config.yaml
train_examples: 97500
image_size: 24
crop_scale_min: 1
init: "orthogonal"
momentum: 0.95
epochs: 34.4
adamw_weight_decay_other_params: 0.01
Rows from block 3 of a small image classifier, named by matrix and row number. Each number is 500 + 50 x the weight over its row's rms, rounded and kept within 0 to 999. All counts start at 0. Numbers have three digits each.
After each channel's rows are labels from the 100 images, of 14976, where the channel reaches its highest value: "top examples" is what is common among them. Only what is clearly more common there than usual is listed. The data: made-up waving flags.
# conv: 3x3 conv (model.blocks.3.conv.weight, 144x144x3x3, each kernel summed), inputs 72-143

conv.22:464482540485481576502579506437397479498494498543495460483567427479428508546381384531445480464525465493425497450497575523542580428474553506531423569530472527406473471471453510537477458558453477502537589590538549511503
top examples: emblem: no emblem; upright cross

conv.20:548486426449564480556487507488490471457433576434496502477517520485490384543439579462480398478425467441421520588466454628460523474499546400548542472524474454519476478481545438411540541427497517548503403510515464520443
top examples: gear; ring

conv.50:557599511522583416455398536548491478425430498486504529445485545508534600560449548464601462514621536490494490527527566434401422472545432435546575501469545546431463425468569578505583507510498520461509471545518491514471
top examples: ring

conv.5:496485446497494407415496462489504440549551540491540566383440516569513465527510329476517494447464561656500521410466550417528426454553530466560435576481504530447492496485510562482532525517524520540473484485454571528511
top examples: ring

conv.81:416460552482443472424513535473439446551561443532481472441542447450483520492462539474479569518438460410543477460522392411493466478514501413486489541490477503451505471450469429446540479603441470463384504474613508483454
top examples: star

conv.130:502484443536636493538410471501579522444446480443419464472444503523557492512548353489640483518583465414589451487446556373530458479418529468579475511580539558505429549502500514512542475455510493500429477594474569434483
top examples: green; ring

conv.83:405517551399391372442497526547487485634496492546513465466474515435570462507471512536511464516519458496524391408486429492525542516479427476553492551564433439474522469459510533523516490547544526502496477575444429547510
top examples: red; saltire; emblem: crescent

conv.71:514521568458526471489484453467433543513523513431569451490446441428470547526445408442514487533510512466557461418561512523499482537474479540536512517552623647500475487467474480484491472569464500502565451454465483518451
top examples: gear

conv.55:516505577461500577452449457530495522408567494550335500467462486429411532499395457512498589491496496416483453444477547439449460555519504542509469469444469570452540392493453495488463506546500412530432530547517539461447
top examples: circle; corner square

conv.116:538543587442562494452509498418485436531568496502603495475471533507495498496532456479463509477476474482519499381483406498509579466545449466553500509437427530527463481453466458480548471432444530591542436576482579463437
top examples: ring; rhombus

conv.58:475566564455546498468568484451577424523473532495515447490569492538523519436489479489478448521372614453448489444434460487503512501545571443500538512522480609593414494436466495549492470500568418542462502412596530484532
top examples: gear

conv.21:443407494430494502467464404399487474442534489545457473445468559583450584516478432455487535445426444567475562530460446482592465480495451509456410499477502483551481411490477444518527504464476501503458347435521480461467
top examples: gear

conv.42:476593539506497572556557506510476521563482470549533603481507453509487575503455427467517430426427569494444439463565468573458455473456518492589502471539516516506476451465451489484414514521472536416465548460534385468450
top examples: flower; ring

conv.28:415491538468426453567511379541509396455535476509460533491507434575536498487472571573539636475471478475473598519408420407531508526421552461496411503441470411493525516473507442485492519507438519464443459547518478470545
top examples: circle

conv.37:492484580375541450453457460518443535486483506462468535466531514472423518535479544425522565576440405528594502551420531429508452510549485573431531448497511481418452541423472542542592551482493563432494528483502584483594
top examples: ring; gear

conv.68:463558520451532474550494510565528398489413446565501467574477517419575549486483599565478455527561484415570461530546451507461494476464519473495498524552501435547511578554495416450541529435533429474467547432540470508486
top examples: red; ring; emblem: crescent

conv.110:451367529508441538531647529536476478399506570530493512588557516452443486480462419568466525519542504464463424521413503474527531484484430525568495545482528562508572529545532508448466553585436477577443472562520463506501
top examples: offset cross

conv.70:458457425522469520414463526477465481464444509471430557479487449548521427517510358507504555454460502545424547446439527421530461540473500418626501465420458491483600538483553564503459556454507509551518489548501363478450
top examples: crescent; ring

conv.114:406475479519482582515497411430468516479534485489519388441604474585483479540483510504395462499453497404464354468569448375601519553515457582495495478472454528551429457545489513588421478475449502494515419478482480501537
top examples: star

conv.106:555504571500559574498451472456474471528485456537452412463475361549479527514429414549589559484461513458447522367534607474461570534512597579503475481535587507473480471553443479450557507544504468425517567514487507469519
top examples: circle

conv.137:531563501480495567396472490471433427431396513464460482490465479551501474465530458520594551458493485481518554539560670358441419557519551419551503501520468421480612538501538543450441478478465645474468525479502553455513
top examples: rhombus; ring

conv.69:510457462550367488525555474475584509466485492416526538584589492510481570537491546487489502519656478512409484481549496502554461518493436522514507478472505533460536444499417578487436440522425427599519483564518492552474
top examples: red; crescent

conv.119:634481548476613531474352507530444512463427535439545520511549394420498469459490484493475475479525470451546531457585558585432452477537468469671525455497496531430414504520530559483506532462520543457463547567503586488480
top examples: red; crescent

conv.25:435544499498480517502537463516469450433495535419419510517485462483498526462528443493526501490479459430553452482522467506519508459515474608464521503608466516465487542504562468526515500456520481497595541478590471452553
top examples: two vertical bands

conv.67:458432469521482478469441529527503510478447518584497559561478439460451518442421469438478427532479470514592473435495561604518494420561486536441545479493435486489514552406490484560394555524484470497508403501488426503484
top examples: crescent; border

conv.7:455418528526521528485441557494514513435433478430475458446523597408494506508449449466431415468531548505516437533523483440457519550450549488456482513493487630501436405490519501418428552585594508537405531545483435465453
top examples: corner square; circle

conv.75:482546542409522552552572537518453493578508502542557496518486504481519478465457456413430549572505463520549567512567537402499495532562496513511450556494432567443431437484552582509605496517490466476510580487519532471542
top examples: crescent

conv.48:533516601502467480448441468518544467510522391520511530561435471535482483456473432546499573534448482513598495409622502527505484486582517534483437567562462517411537536434467498486470476545474437582493544514502543435463
top examples: rhombus

conv.23:390448463459439496521468488446525453478468436542481480490489509490492600507480538534512456502491496581440507426550376420485542470432414361562475511463451467494489523469532517485498512522551583510483535506445451487443
top examples: circle; gear

conv.143:547500444572538480428476558425438516545431450549417571470441493438515451505462541454464489446481466431539566525518495479451550589400499470552537453496536413541480554568465527375486464441468473539491480559458486452499
top examples: gear; ring

conv.40:458431523496473490535525523609491566546473470604537548560479519526488550495447511579472374549504495495447458448477448439491501427567462521468561510533576494452438492507475448459442531639498468480450470419537363497414
top examples: corner square; ring

conv.140:495458513524522451400393521541528457444487440549528477489461446513488428512531576521474580515547454476570579507485429483505485537476595473498490497487516476393460526486544448498574432424468542491403432385625500490509
top examples: triangle at the hoist

conv.31:495453453599458513453451475405432440418486500478440470534522540537465502496442554524555545530447505479452470494474486416559518532516431443464464509461524533439480481519528488538466547530415349453455521459480430477468
top examples: crescent; saltire

conv.95:583466488439526497461465437455504500481536482530510533521458526459383495505432474528498527468423504473562480494495579497532493638622582472402486515475478567479464408472448481495543385508542427482500508585461494399467
top examples: rhombus

conv.117:454466455556510525486497544485418560469413554545421480446523455484524439552560508514562405454438512452422537431537513452494504580477565416498508452486499524488467619503468509466517546555530483447432554426485370440548
top examples: flower

conv.65:563471483458498522524524514494507487519457459440412522497546478454435496544491511399431461516508448512574461446417520552500467481433533450510553432451496435565494430389435456483532428475508482530523485436506442459443
top examples: flower; ring

conv.1:466550532530459597464464550521513499435493534548434535468616433486463483517496489471564494468489559486498548427481441425575498509528556621561511582536487557463506460528467445584453485472395549469505365391585465512537
top examples: circle; crescent

conv.77:437511500459441452543567480437568448463367455560610489513563548455527438459542417471508487380602437534410527433518491507546566468523425582461592475530482481574524532453421487498414504465506440472505514469552486548474
top examples: circle; ring

conv.135:552486492557532523514545506485537441570531443407438473513488404445554519529462404437538454453458511452534530476402520592526475483505459502510532482523525523451435568541493541536518386418421475507561491536471507545578
top examples: upright cross

conv.46:435503452448524491483480490471504449433416521522488520534557565608498552521419505493553456561405503535437578614483487639518507383544508513434459545527470424499554462576538412522482588419556575444582418452497471477441
top examples: gear; ring

conv.12:485582538451478432460530505439507503511538543429604425391485549590553442477521368455459551490457395532514510504414479515536446469501455426536553475379513482422572439411472599456477448507515568497506526459478536441473
top examples: triangle at the hoist; ring